From a checkpoint of a small CTC audio transcriber: moe top_k.
Rows from block 4 of a small CTC audio transcriber, named by matrix and row number. Rows with one number belong to one neuron. Each number is 50 + 12 x the weight over its row's rms, rounded and kept within 0 to 99. All counts start at 0.
After each neuron's rows are labels from the 100 clips, of 14976, where the neuron reaches its highest value: "peak on" is the class under the peak. Only what is clearly more common there than usual is listed. The data: phrases spoken by 400 fixed synthetic voices. In brackets: how many of the 100, against the usual share in percent.
# fc1: MLP up (model.blocks.4.mlp.fc1.weight, 1536x256), inputs 128-191
# fc2: MLP down (model.blocks.4.mlp.fc2.weight, 256x1536, transposed), outputs 128-191

fc1.509:51 52 30 76 61 73 52 52 55 58 72 55 64 64 29 34 43 57 54 45 45 36 49 53 61 53 45 53 52 47 38 86 52 67 28 46 59 54 53 46 54 42 41 70 20 51 26 47 52 43 40 69 42 37 32 90 59 50 42 65 36 51 43 41
fc2.509:49 54 37 52 33 44 56 70 59 64 53 60 49 42 71 45 41 37 55 56 40 43 49 47 50 44 65 55 43 31 52 66 67 51 42 47 47 68 56 64 28 54 57 64 54 52 43 41 62 31 61 59 50 27 40 53 43 62 38 65 65 37 47 64
peak on: /l/ (81 vs 2.5)

fc1.437:52 50 50 41 40 67 41 54 45 27 45 32 70 52 44 47 48 60 39 65 67 34 48 46 43 25 38 68 38 44 62 53 49 36 53 60 59 46 56 36 50 39 40 71 58 62 42 53 51 59 56 51 48 58 54 74 60 55 51 41 44 51 43 56
fc2.437:51 46 48 45 62 83 54 42 45 52 61 51 81 41 49 44 57 56 60 54 59 34 26 72 53 51 43 48 47 38 68 45 41 66 61 52 33 50 38 53 46 45 53 50 57 63 67 57 57 25 45 38 51 55 53 56 58 36 46 51 34 53 21 64
peak on: /v/ (72 vs 0.6)

fc1.119:57 56 47 52 60 70 57 52 52 66 44 42 52 56 58 37 38 36 47 46 57 44 54 69 69 49 48 37 48 43 27 51 59 57 48 56 30 62 49 54 68 51 29 47 28 40 47 33 52 39 42 30 49 56 27 51 54 69 57 48 56 67 47 69
fc2.119:44 54 39 79 48 44 36 54 42 41 36 53 66 43 92 52 33 80 65 78 59 53 38 65 35 69 32 55 42 40 35 73 37 63 37 49 55 41 47 55 53 57 64 63 56 57 42 68 45 46 62 37 40 40 74 60 63 54 43 63 43 45 63 54
peak on: /k/ (34 vs 3.2)

fc1.521:35 46 48 49 56 54 44 42 41 34 63 61 52 38 45 40 29 54 39 53 44 66 59 63 49 41 43 33 74 49 49 66 46 52 60 51 61 53 38 63 67 42 47 46 47 67 43 53 49 37 60 62 67 63 81 75 64 49 40 71 36 55 36 58
fc2.521:54 47 46 63 36 53 79 46 62 64 43 68 62 61 59 43 87 42 56 35 58 44 47 49 47 47 44 63 32 52 34 46 56 46 67 47 44 50 48 46 39 57 54 56 57 51 64 51 65 65 42 62 45 61 67 43 30 60 72 57 53 46 45 49
peak on: /l/ (57 vs 2.5); /ɹ/ (41 vs 2.3)

fc1.117:38 30 55 48 26 51 36 50 54 49 60 56 53 19 47 61 39 42 26 66 42 50 54 43 50 74 72 56 62 62 40 51 59 58 56 33 47 76 71 56 29 32 30 55 31 44 59 50 30 39 52 57 48 67 52 50 43 64 76 29 69 41 67 72
fc2.117:35 58 54 49 35 54 60 66 63 68 49 35 48 61 48 37 31 60 51 44 49 47 54 52 59 35 47 35 75 60 49 49 39 62 55 55 68 30 54 38 55 71 48 44 56 58 27 51 64 43 49 47 44 45 60 65 51 54 52 50 53 39 57 70
peak on: /h/ (25 vs 0.7)

fc1.612:36 64 81 60 57 67 31 32 59 30 44 58 67 68 47 32 51 31 28 41 45 46 46 46 36 42 44 52 45 56 56 60 60 33 45 63 39 52 47 54 57 70 52 56 53 47 53 45 50 41 65 23 59 45 69 45 41 32 57 54 59 62 33 58
fc2.612:44 45 44 33 46 49 30 65 46 52 38 57 30 50 56 59 56 61 36 67 57 50 24 29 42 49 56 42 47 34 35 49 61 66 22 28 37 46 38 59 42 44 52 55 47 60 60 59 55 54 31 53 43 29 29 60 27 63 52 59 73 39 58 65
peak on: /n/ (45 vs 2.5); /ə/ (33 vs 1.1)

fc1.50:71 51 68 44 48 48 29 43 29 37 57 38 49 38 42 63 41 65 51 52 71 59 39 47 50 48 53 50 59 47 44 57 43 46 44 49 38 78 43 32 48 36 30 69 27 45 60 59 30 61 62 43 58 46 41 45 50 49 76 36 48 32 51 56
fc2.50:57 43 30 34 52 41 56 62 55 63 46 56 59 56 36 38 62 44 81 44 44 27 49 33 62 53 30 31 71 63 58 39 36 77 33 37 44 55 47 53 40 77 54 52 48 33 65 35 50 40 36 55 57 43 14 46 43 56 67 45 60 59 41 62
peak on: /h/ (63 vs 0.7)

fc1.353:52 42 44 50 64 65 21 70 42 32 29 40 62 42 52 41 39 37 51 47 52 67 57 41 55 46 60 45 66 51 28 51 39 51 51 55 60 54 11 56 49 64 37 65 47 72 55 54 30 56 52 55 71 49 69 57 61 44 61 70 41 50 25 45
fc2.353:56 46 45 43 37 61 71 72 54 48 59 46 18 42 55 63 38 80 54 62 48 44 53 38 48 38 69 59 30 39 57 24 61 50 48 64 55 55 42 66 44 57 44 74 62 47 47 57 51 40 60 37 57 49 49 41 51 41 50 45 25 35 45 54
peak on: /v/ (85 vs 0.6)

fc1.629:31 52 60 69 44 53 55 54 52 67 65 50 39 46 51 49 47 51 33 67 42 58 42 67 59 51 67 62 37 37 56 83 63 28 58 55 43 52 32 59 42 45 48 68 64 53 26 50 55 36 45 41 42 23 64 66 45 32 52 40 41 50 47 47
fc2.629:58 72 39 47 27 45 50 53 53 46 41 58 57 58 59 53 57 25 46 35 47 47 44 46 47 49 56 47 58 49 57 58 42 48 57 48 62 56 70 29 29 56 51 35 46 37 53 32 53 66 37 35 59 54 51 50 58 58 62 53 53 46 59 59
peak on: /z/ (75 vs 0.7)

fc1.671:49 60 49 53 31 38 53 38 52 42 36 40 41 41 39 14 40 56 34 62 50 54 43 53 39 47 70 52 33 51 46 72 59 32 43 48 70 39 54 60 42 26 50 68 54 46 50 31 61 32 60 43 54 49 48 56 59 47 49 59 55 43 57 61
fc2.671:38 41 24 43 40 53 38 75 46 64 42 38 67 55 81 51 46 35 57 53 47 66 33 64 69 41 68 67 36 55 57 50 29 76 53 41 46 45 37 37 40 47 42 43 81 46 48 70 59 64 28 53 53 45 30 46 38 39 55 40 66 47 54 53
peak on: /k/ (69 vs 3.2)

fc1.383:73 62 49 48 67 57 67 49 40 49 53 62 39 67 56 51 30 66 50 49 77 63 47 35 52 40 34 35 49 26 47 54 65 47 35 51 69 37 45 59 61 63 60 53 41 58 18 41 59 30 59 62 35 55 73 37 66 48 46 61 43 45 45 64
fc2.383:30 27 53 50 26 33 36 68 49 41 35 52 53 27 60 54 42 45 59 63 59 49 70 58 62 56 58 65 67 70 53 41 53 53 49 51 44 40 56 36 40 70 49 50 36 59 53 40 39 62 66 40 48 19 47 57 36 70 52 39 62 67 58 50
peak on: /ɹ/ (79 vs 2.3)

fc1.720:54 66 32 73 54 28 42 62 35 46 64 37 49 37 39 39 43 38 42 50 50 46 36 63 85 35 47 49 46 69 45 63 40 43 66 55 65 48 55 53 47 50 36 59 37 38 45 54 49 54 59 46 60 30 31 52 75 57 58 61 54 69 30 51
fc2.720:44 65 43 57 50 52 36 64 65 68 48 51 52 60 38 67 47 71 50 53 52 37 52 63 27 59 57 46 26 30 45 48 48 48 34 51 39 40 23 49 55 38 55 51 60 49 44 57 71 45 57 58 35 46 35 52 45 55 56 46 38 48 32 56
peak on: /k/ (54 vs 3.2)

fc1.706:37 28 32 40 24 28 41 71 47 56 41 34 36 29 41 48 36 54 44 72 45 52 86 42 47 34 47 36 47 61 49 47 59 46 57 38 41 46 40 35 42 52 32 63 47 73 37 58 42 50 56 42 53 39 35 47 50 33 42 62 33 59 55 58
fc2.706:34 44 67 58 62 55 64 41 22 59 72 70 47 46 41 23 55 53 68 58 41 63 65 40 65 53 14 50 68 49 49 49 27 58 52 66 38 58 49 50 34 52 53 42 63 45 61 48 73 47 42 69 69 44 48 34 48 58 50 42 58 54 80 59
peak on: /d/ (83 vs 1.6)

fc1.764:46 21 55 34 45 43 26 52 33 42 63 64 47 46 39 31 53 57 34 65 58 51 51 27 47 34 47 61 65 44 58 37 39 27 39 43 43 66 43 46 49 29 42 61 51 66 35 39 41 62 31 60 53 60 33 75 48 72 49 42 50 60 46 53
fc2.764:40 52 46 50 31 55 55 42 45 69 67 44 74 41 40 53 54 88 69 78 54 54 50 63 45 51 60 59 44 58 40 44 38 39 50 30 41 40 29 67 50 38 22 52 52 57 67 54 52 44 47 47 43 48 52 29 59 31 59 39 53 68 37 43
peak on: /v/ (65 vs 0.6)

fc1.8:39 36 37 49 59 54 61 54 43 49 37 41 53 38 50 53 44 33 46 64 56 53 59 56 65 59 42 27 42 67 48 48 56 50 51 39 38 46 16 56 56 44 43 69 59 42 42 70 42 51 52 35 64 42 29 46 58 50 75 48 52 55 25 57
fc2.8:36 58 47 33 47 47 54 65 52 46 35 50 35 39 52 48 58 32 76 63 72 60 51 44 68 47 53 25 41 59 53 51 53 59 59 38 31 48 38 40 58 72 55 57 70 58 61 60 61 22 51 48 36 33 46 56 52 60 64 51 45 47 33 52
peak on: /h/ (85 vs 0.7)

fc1.71:40 34 24 45 45 54 36 67 50 41 40 44 60 49 32 69 47 37 36 60 75 71 48 43 37 27 49 46 34 60 44 71 58 52 46 29 64 53 69 48 58 44 42 43 47 55 52 49 42 43 66 43 57 61 62 54 81 52 51 54 53 61 45 66
fc2.71:54 50 60 34 43 49 57 40 48 47 60 50 54 43 73 56 54 42 49 79 34 44 50 70 56 53 56 51 37 45 42 55 21 37 55 45 60 29 34 56 52 58 49 56 76 43 42 39 64 48 66 76 39 63 43 47 65 63 45 44 52 54 69 49
peak on: /d/ (39 vs 1.6); /t/ (25 vs 4.8)

fc1.207:47 73 47 40 37 47 56 68 44 44 39 35 35 70 48 62 39 63 53 65 42 63 62 50 47 32 45 53 21 47 46 64 47 43 62 43 51 28 71 45 54 62 46 58 62 56 40 60 46 44 63 50 67 38 48 72 74 34 48 44 50 48 48 55
fc2.207:45 27 37 49 52 42 59 55 62 70 53 37 60 55 52 46 60 47 39 38 30 61 35 46 38 41 50 45 67 41 57 59 44 57 86 30 42 46 42 33 45 35 55 48 68 54 48 60 62 54 38 36 69 56 42 52 55 35 40 46 48 34 54 53
peak on: /v/ (35 vs 0.6)

fc1.347:57 31 49 58 51 51 37 48 52 43 43 53 54 67 46 40 49 46 39 13 64 59 66 27 57 57 55 33 26 39 24 45 50 43 36 41 48 32 26 45 62 52 49 58 45 44 68 41 42 47 59 45 64 60 66 52 58 24 50 60 58 64 29 51
fc2.347:60 34 54 65 64 59 52 21 51 28 32 59 43 54 37 47 64 56 25 65 52 57 50 59 46 63 41 35 41 67 39 61 42 59 38 50 62 52 52 51 86 45 59 35 43 49 44 59 47 45 51 60 49 72 68 62 36 48 64 51 39 35 73 40
peak on: /k/ (64 vs 3.2)

fc1.495:39 38 63 30 52 51 44 48 41 53 67 44 54 57 39 54 54 30 61 55 42 42 59 33 56 42 42 47 38 63 61 53 47 45 58 64 38 41 46 30 33 64 50 26 46 52 43 69 39 37 60 63 77 57 47 59 60 55 47 60 68 49 23 45
fc2.495:36 38 34 39 62 48 65 45 60 54 57 49 52 70 60 53 56 58 62 46 55 49 72 42 38 55 52 56 49 41 29 61 47 59 25 47 58 62 60 27 55 65 67 50 42 56 58 45 56 57 73 47 28 63 36 32 69 61 49 78 60 63 65 44
peak on: /i/ (25 vs 2.6)

fc1.526:59 40 42 38 48 52 53 50 57 38 50 56 56 40 46 57 51 31 55 48 62 63 54 37 59 50 63 35 56 49 41 39 44 70 50 34 50 60 49 41 59 70 52 43 46 52 60 49 60 49 51 79 55 71 64 30 76 53 53 42 59 71 56 46
fc2.526:31 49 50 44 39 50 48 34 55 26 74 46 36 67 63 29 55 44 48 36 64 63 61 51 50 49 38 52 52 54 44 59 42 63 47 53 48 35 57 51 46 42 41 40 51 25 59 42 47 48 66 54 53 73 45 53 53 49 62 54 71 48 83 34
peak on: /i/ (34 vs 2.6)

fc1.414:46 71 49 66 68 48 38 53 51 47 25 56 47 48 53 49 36 35 30 62 68 57 37 39 32 54 50 44 25 48 13 54 52 36 48 44 34 56 44 65 39 45 56 36 49 40 54 40 57 39 62 38 58 50 47 25 64 37 57 52 46 61 45 67
fc2.414:54 45 62 55 51 40 37 47 55 50 45 27 56 27 44 65 59 22 54 64 57 38 59 45 53 47 40 36 58 57 43 53 57 42 61 61 47 43 34 55 41 47 42 57 51 59 57 44 50 64 50 33 79 48 40 43 44 41 47 38 37 46 61 37
peak on: /ɹ/ (87 vs 2.3)

fc1.91:33 52 74 46 44 36 62 64 46 51 48 43 69 41 47 40 37 48 35 53 44 51 59 45 50 42 45 56 58 35 65 55 54 30 54 69 46 37 50 39 54 58 45 72 59 55 41 53 58 58 53 43 72 21 39 49 50 54 52 42 71 67 35 55
fc2.91:40 61 42 46 37 54 32 38 42 23 54 47 42 54 48 48 41 45 43 28 46 65 53 67 47 48 60 37 34 53 58 65 55 38 68 61 63 52 50 50 43 71 48 40 66 54 45 37 69 50 67 50 14 46 62 48 50 51 54 59 52 58 75 58
peak on: /z/ (78 vs 0.7)

fc1.35:47 51 26 61 47 50 56 69 58 44 64 57 62 46 41 26 44 55 48 33 41 54 68 47 39 24 51 63 36 52 47 42 59 45 54 60 62 52 43 34 63 41 46 32 46 55 45 19 47 48 58 57 61 43 54 61 60 43 28 41 54 51 66 50
fc2.35:49 73 49 39 39 34 44 35 75 59 60 62 49 65 58 57 38 47 45 53 51 55 40 68 39 56 53 35 50 63 61 48 46 62 48 53 65 28 52 40 53 67 43 46 52 59 53 44 59 47 43 64 56 42 72 62 32 58 37 87 68 50 49 48
peak on: /i/ (42 vs 2.6)

fc1.181:63 45 44 49 36 53 24 56 57 46 31 68 30 56 33 44 45 45 50 33 48 56 63 42 45 52 73 61 69 69 39 64 55 37 66 39 51 65 60 42 26 58 37 60 57 63 70 57 26 48 46 41 63 42 40 51 61 63 51 72 53 43 42 41
fc2.181:62 55 49 43 38 58 31 49 56 31 48 52 68 44 40 53 57 24 66 43 56 50 44 39 54 66 50 17 52 48 59 50 38 39 36 56 57 66 61 42 63 44 38 50 46 35 48 57 53 52 54 60 48 44 38 64 53 62 64 59 63 58 42 62
peak on: /h/ (84 vs 0.7)

fc1.282:37 67 28 54 54 68 44 42 60 56 53 53 35 31 47 65 43 73 35 48 40 71 60 62 59 55 65 47 40 54 53 64 61 48 50 28 32 54 42 44 51 57 32 56 62 61 43 56 60 20 59 34 39 41 50 43 45 50 55 58 63 54 49 54
fc2.282:31 42 51 48 53 63 44 40 60 60 45 38 60 42 36 47 58 53 56 62 44 45 45 37 67 43 49 47 55 43 45 71 37 53 24 29 61 32 42 65 41 47 72 20 56 37 48 55 40 28 25 36 50 39 50 69 61 36 49 51 48 29 58 69
peak on: /h/ (26 vs 0.7)

fc1.32:19 44 55 50 56 63 44 38 44 57 59 36 59 34 44 70 27 72 42 30 46 71 64 51 62 47 55 45 42 34 41 77 52 45 65 52 38 55 40 30 61 41 46 34 56 36 52 37 57 52 42 47 47 55 56 44 64 35 62 33 68 65 59 55
fc2.32:63 46 34 48 61 65 56 30 45 46 49 36 48 43 65 66 35 37 52 45 57 60 61 35 71 49 46 75 29 51 39 63 36 49 68 45 55 65 37 29 38 47 48 51 55 36 38 30 62 74 58 54 38 59 61 47 72 53 50 51 39 56 51 39
peak on: /z/ (53 vs 0.7); /ɪ/ (26 vs 2.8)

fc1.442:43 65 40 46 46 69 53 42 28 58 44 44 40 70 47 59 25 33 57 56 32 50 43 63 53 69 33 67 34 57 41 70 31 68 42 22 47 38 53 38 39 40 43 50 45 46 46 42 41 51 40 56 66 47 30 42 79 22 49 48 60 61 68 58
fc2.442:33 46 44 67 38 57 29 55 50 57 65 51 50 45 43 36 44 53 34 64 51 50 53 55 35 50 33 33 57 34 52 54 57 60 69 34 18 62 65 49 60 50 51 51 50 69 56 56 44 37 29 30 56 45 44 58 41 43 41 61 60 39 39 62
peak on: /k/ (65 vs 3.2); /ə/ (28 vs 1.1)

fc1.537:36 66 52 47 58 21 50 28 57 49 37 53 25 62 44 51 32 50 48 55 54 60 61 26 43 48 59 34 59 44 59 62 42 45 13 40 56 39 58 64 50 70 46 73 49 67 53 41 65 21 81 63 67 55 51 56 46 37 56 67 75 53 52 56
fc2.537:47 56 51 53 55 58 49 44 54 70 58 74 48 53 46 46 72 34 34 41 63 42 54 50 52 55 49 55 50 54 54 60 34 49 40 45 45 46 53 41 56 52 45 50 48 71 47 14 71 58 75 53 37 50 61 57 38 66 57 57 86 35 63 45
peak on: /ɹ/ (44 vs 2.3); /l/ (27 vs 2.5)

fc1.106:35 53 34 62 31 42 32 52 33 63 47 49 44 51 38 65 46 31 54 55 30 52 63 47 26 55 48 52 39 59 32 62 69 56 28 36 54 52 54 42 41 49 42 55 49 46 58 35 47 49 38 51 43 47 38 58 49 38 47 66 53 52 51 57
fc2.106:39 37 54 39 56 52 43 59 53 45 56 57 56 49 52 65 40 42 46 33 55 36 59 44 40 55 50 66 43 30 40 67 49 58 58 27 55 52 47 52 41 48 40 35 51 50 66 39 62 33 40 69 57 71 34 34 44 34 51 56 65 29 55 51
peak on: /d/ (83 vs 1.6)

fc1.332:44 65 39 69 45 62 42 56 49 25 41 39 59 37 26 27 36 45 54 62 57 23 53 54 56 48 54 55 62 43 32 66 57 35 64 66 50 58 63 14 42 32 34 53 27 53 59 56 37 45 55 53 44 55 24 60 61 67 49 54 38 47 50 66
fc2.332:50 50 45 50 61 55 51 37 56 71 68 60 45 44 52 38 48 56 46 55 56 45 55 28 42 38 57 71 34 39 54 42 50 36 56 36 42 61 46 62 16 62 48 69 35 65 48 36 49 42 72 41 55 51 40 54 28 48 52 55 44 50 41 49
peak on: /ɹ/ (68 vs 2.3)

fc1.227:53 66 38 58 40 44 42 64 57 50 32 72 39 56 57 61 47 53 60 58 58 50 72 66 44 40 45 35 58 53 47 59 54 44 48 49 58 65 52 48 59 70 44 67 53 62 55 43 58 52 50 47 46 56 49 61 42 48 41 76 27 52 29 52
fc2.227:49 43 36 27 51 47 65 54 41 53 40 43 46 38 47 51 72 18 56 32 38 39 55 62 39 55 47 55 82 55 56 40 39 63 44 37 67 42 58 46 43 67 61 55 47 58 60 44 50 46 39 59 50 55 29 51 46 64 38 52 38 44 60 75
peak on: /n/ (55 vs 2.5); /ŋ/ (27 vs 0.4)

fc1.355:26 29 33 31 43 61 55 44 52 77 35 55 69 62 55 57 34 49 32 54 52 47 53 37 65 42 67 55 49 69 59 60 38 51 57 33 55 37 27 41 21 55 43 47 54 67 37 67 43 33 41 43 55 55 49 53 57 64 49 64 43 41 43 49
fc2.355:52 57 35 44 43 36 51 51 59 50 34 47 45 59 54 70 53 46 65 69 80 34 49 38 47 56 42 41 60 60 41 32 31 76 55 56 52 55 36 54 44 54 41 21 37 43 72 47 37 40 57 58 65 31 47 57 61 51 64 49 43 31 53 41
peak on: /h/ (65 vs 0.7)

fc1.342:50 32 38 50 63 73 49 43 35 30 43 61 38 40 45 54 43 52 43 60 56 59 58 53 47 45 47 37 26 41 48 62 62 55 62 56 36 28 44 43 63 51 46 38 55 46 43 57 43 40 60 53 57 44 43 61 47 30 39 51 51 46 39 57
fc2.342:33 54 39 50 33 62 48 46 45 71 76 54 53 42 47 50 62 68 48 53 15 52 60 59 31 36 52 60 67 29 63 25 52 41 51 57 35 55 43 70 42 39 51 42 76 52 35 36 64 61 53 57 43 38 47 53 60 54 22 41 49 43 43 52
peak on: /v/ (42 vs 0.6)

fc1.272:42 30 46 52 54 46 43 69 18 38 27 42 54 30 57 50 40 46 43 72 74 56 52 46 35 51 30 42 46 55 45 65 66 49 53 27 58 41 54 42 37 67 63 54 55 72 35 58 42 53 43 33 61 46 49 48 51 50 63 43 35 32 42 64
fc2.272:43 71 49 39 39 54 58 41 43 30 68 45 78 66 33 41 55 57 24 31 53 42 41 65 53 39 36 62 55 53 53 52 34 73 46 52 43 56 43 47 57 56 44 57 53 42 52 59 50 65 43 65 39 62 45 37 49 49 42 45 57 68 66 50
peak on: /l/ (55 vs 2.5)

fc1.607:47 70 52 80 21 45 55 60 41 53 69 57 38 70 54 62 44 61 39 22 42 48 57 61 57 52 52 45 39 58 58 70 48 46 61 52 56 58 36 42 50 33 53 64 65 37 57 45 39 43 39 53 54 41 50 67 52 42 42 65 22 69 54 51
fc2.607:49 47 46 40 46 45 42 69 28 66 48 32 58 69 77 62 53 44 71 51 60 42 50 48 59 43 47 78 28 53 43 48 40 36 42 59 29 50 55 46 23 72 52 59 45 58 58 51 57 56 49 58 13 32 36 50 58 41 40 56 53 50 55 35
peak on: /k/ (28 vs 3.2)

fc1.577:48 61 62 65 66 39 62 46 51 27 43 37 27 56 50 62 28 62 53 62 63 45 52 65 38 63 41 37 77 43 49 44 55 50 30 35 45 52 29 64 51 70 53 59 55 78 52 49 56 42 48 46 43 46 35 55 34 39 51 47 38 50 48 65
fc2.577:43 57 49 72 52 44 77 42 43 40 35 52 60 54 63 64 58 50 58 71 43 36 47 81 67 49 33 54 51 52 32 34 23 42 59 29 59 44 55 59 54 56 65 51 66 51 51 48 40 47 53 49 40 70 36 51 63 83 38 59 32 58 36 61
peak on: /n/ (35 vs 2.5)

fc1.33:42 37 42 48 48 77 57 45 43 48 43 73 58 45 63 58 40 46 41 60 74 52 79 55 56 42 46 33 31 53 25 59 40 74 50 46 52 50 42 53 50 72 43 53 37 54 51 49 47 47 40 67 59 56 43 37 68 46 31 53 36 53 41 49
fc2.33:57 64 38 71 56 47 43 62 50 69 82 44 69 38 35 48 61 55 48 28 51 29 63 44 17 36 34 67 41 53 76 28 40 58 64 66 47 70 49 35 46 53 43 43 42 63 46 48 47 62 55 53 57 56 48 39 49 44 54 35 32 61 34 54
peak on: /h/ (40 vs 0.7)

fc1.31:51 40 59 53 54 28 44 52 42 61 62 48 51 54 39 42 35 50 31 39 37 52 48 40 32 64 43 25 54 55 60 59 75 34 52 49 48 60 57 55 53 37 54 69 46 45 44 25 54 50 44 63 38 41 75 42 31 34 68 63 70 59 63 65
fc2.31:37 44 59 29 30 51 52 42 32 48 46 57 22 58 50 68 39 49 55 63 50 54 66 53 72 48 53 71 45 46 54 26 50 67 41 57 51 35 36 65 34 60 52 27 41 80 45 35 29 51 64 48 37 40 48 43 41 52 36 47 29 43 68 49
peak on: /l/ (44 vs 2.5)

fc1.733:46 67 66 62 54 55 18 58 52 61 53 56 44 48 35 50 36 63 39 52 69 44 50 50 52 36 61 47 47 46 53 60 34 45 47 34 47 44 29 55 63 32 55 57 57 55 35 68 58 52 57 25 36 30 53 44 53 48 55 65 47 53 69 77
fc2.733:62 58 71 52 60 44 32 55 60 73 65 35 60 38 40 39 46 74 42 46 53 45 46 24 65 44 34 56 44 55 54 33 63 32 38 53 67 46 50 82 57 41 53 65 32 46 38 57 36 41 25 40 53 56 56 46 70 32 37 56 46 57 60 50
peak on: /d/ (65 vs 1.6); /ə/ (30 vs 1.1)

fc1.107:42 38 38 39 47 42 46 51 38 49 45 49 44 22 36 39 39 54 33 71 84 66 79 42 62 39 46 25 59 45 35 45 45 48 39 32 55 41 45 40 38 67 48 29 35 71 56 66 48 36 62 52 54 52 36 45 54 46 62 49 38 56 42 53
fc2.107:37 47 58 65 46 51 55 45 28 59 78 54 51 36 28 42 46 64 58 93 48 57 61 47 34 54 26 47 72 43 54 42 53 48 48 38 42 69 55 54 48 61 45 41 41 62 63 52 54 59 55 62 45 37 29 34 66 66 34 61 43 49 58 50
peak on: /d/ (83 vs 1.6)

fc1.85:45 59 48 45 42 31 48 43 45 55 53 47 68 71 44 30 27 41 30 39 40 54 52 28 52 62 60 12 48 50 42 58 45 33 32 49 58 42 55 52 62 39 50 67 50 35 46 30 44 38 51 67 52 70 45 41 49 36 72 67 50 54 30 58
fc2.85:49 33 61 55 38 45 56 46 45 54 54 53 48 36 54 50 78 49 38 59 49 53 41 66 40 63 51 88 49 53 67 32 40 54 60 40 24 47 48 78 43 30 46 54 56 74 56 53 59 58 48 54 67 53 34 55 42 67 42 44 58 17 47 44
peak on: /z/ (76 vs 0.7)

fc1.126:36 54 44 70 45 68 58 33 54 66 48 53 55 40 55 46 28 49 38 43 47 55 61 47 60 64 55 29 53 40 33 64 39 45 44 50 38 41 40 57 75 47 47 38 34 61 28 50 53 36 59 35 39 67 50 55 62 49 55 54 56 48 60 68
fc2.126:29 51 30 75 32 64 50 57 42 57 40 46 37 67 55 47 40 63 49 57 58 53 60 67 56 53 41 58 55 65 52 56 47 45 56 47 60 37 30 32 58 41 62 51 48 46 37 49 47 39 29 46 79 38 40 65 55 58 44 71 55 40 53 58
peak on: /ɹ/ (38 vs 2.3); /ʊ/ (33 vs 0.5)

fc1.339:49 52 78 44 57 50 48 62 43 47 50 24 49 61 46 51 49 63 46 54 49 60 42 39 42 42 43 41 39 44 52 51 51 38 27 60 53 60 64 31 39 49 52 61 46 55 42 51 43 58 57 60 45 53 58 60 32 41 50 53 52 44 41 53
fc2.339:42 47 65 44 28 49 38 53 35 53 54 62 40 66 51 50 47 59 42 67 46 61 52 50 77 83 58 51 66 78 31 66 44 49 41 53 35 53 40 60 65 33 56 49 59 44 41 70 44 38 43 58 47 38 72 55 65 42 56 48 39 46 59 39
peak on: /v/ (57 vs 0.6); /ə/ (25 vs 1.1)

fc1.202:53 62 51 56 33 52 54 59 32 48 35 35 53 56 47 26 43 52 48 34 46 24 61 63 58 52 30 58 56 57 47 44 53 37 37 32 47 37 55 37 67 50 46 43 34 50 17 41 47 55 49 45 46 50 30 52 63 51 48 57 41 54 41 52
fc2.202:65 61 47 66 48 51 68 49 46 64 49 48 51 54 50 39 49 57 48 47 39 17 54 53 59 45 29 56 46 58 33 49 62 34 47 41 39 69 53 46 39 52 43 45 46 45 34 33 42 69 60 30 67 72 42 60 62 53 47 53 38 49 36 58
peak on: /ɹ/ (45 vs 2.3); /g/ (27 vs 0.4)

fc1.408:57 78 43 65 67 48 43 48 46 46 46 64 41 52 43 47 38 63 52 52 53 42 70 44 41 43 54 47 34 62 42 63 27 28 58 35 50 52 39 47 36 40 43 43 57 46 39 46 48 29 59 70 75 49 41 44 76 65 41 64 59 51 60 47
fc2.408:43 60 39 68 37 57 55 58 36 68 79 65 52 53 63 46 55 71 50 48 50 51 50 35 48 49 42 50 60 72 51 44 35 59 55 25 56 39 43 66 35 50 47 33 43 47 31 43 27 41 42 59 66 47 60 50 66 49 49 47 55 62 40 54
peak on: /k/ (40 vs 3.2); /aʊ/ (28 vs 1.5)

fc1.522:22 47 63 75 43 54 36 56 53 32 49 51 35 45 56 55 35 65 49 46 36 58 69 65 42 41 61 47 59 46 41 41 38 55 52 53 43 54 42 43 62 57 33 53 46 40 25 61 44 50 57 44 49 72 51 46 62 25 29 45 28 61 55 62
fc2.522:41 55 61 55 50 46 55 67 40 38 51 37 37 30 41 49 44 73 47 60 51 51 48 61 55 51 41 55 64 53 56 31 65 25 32 72 55 58 37 70 44 48 43 55 38 38 52 57 48 43 40 48 55 46 45 57 51 42 46 45 26 57 28 68
peak on: /d/ (53 vs 1.6); /ə/ (39 vs 1.1)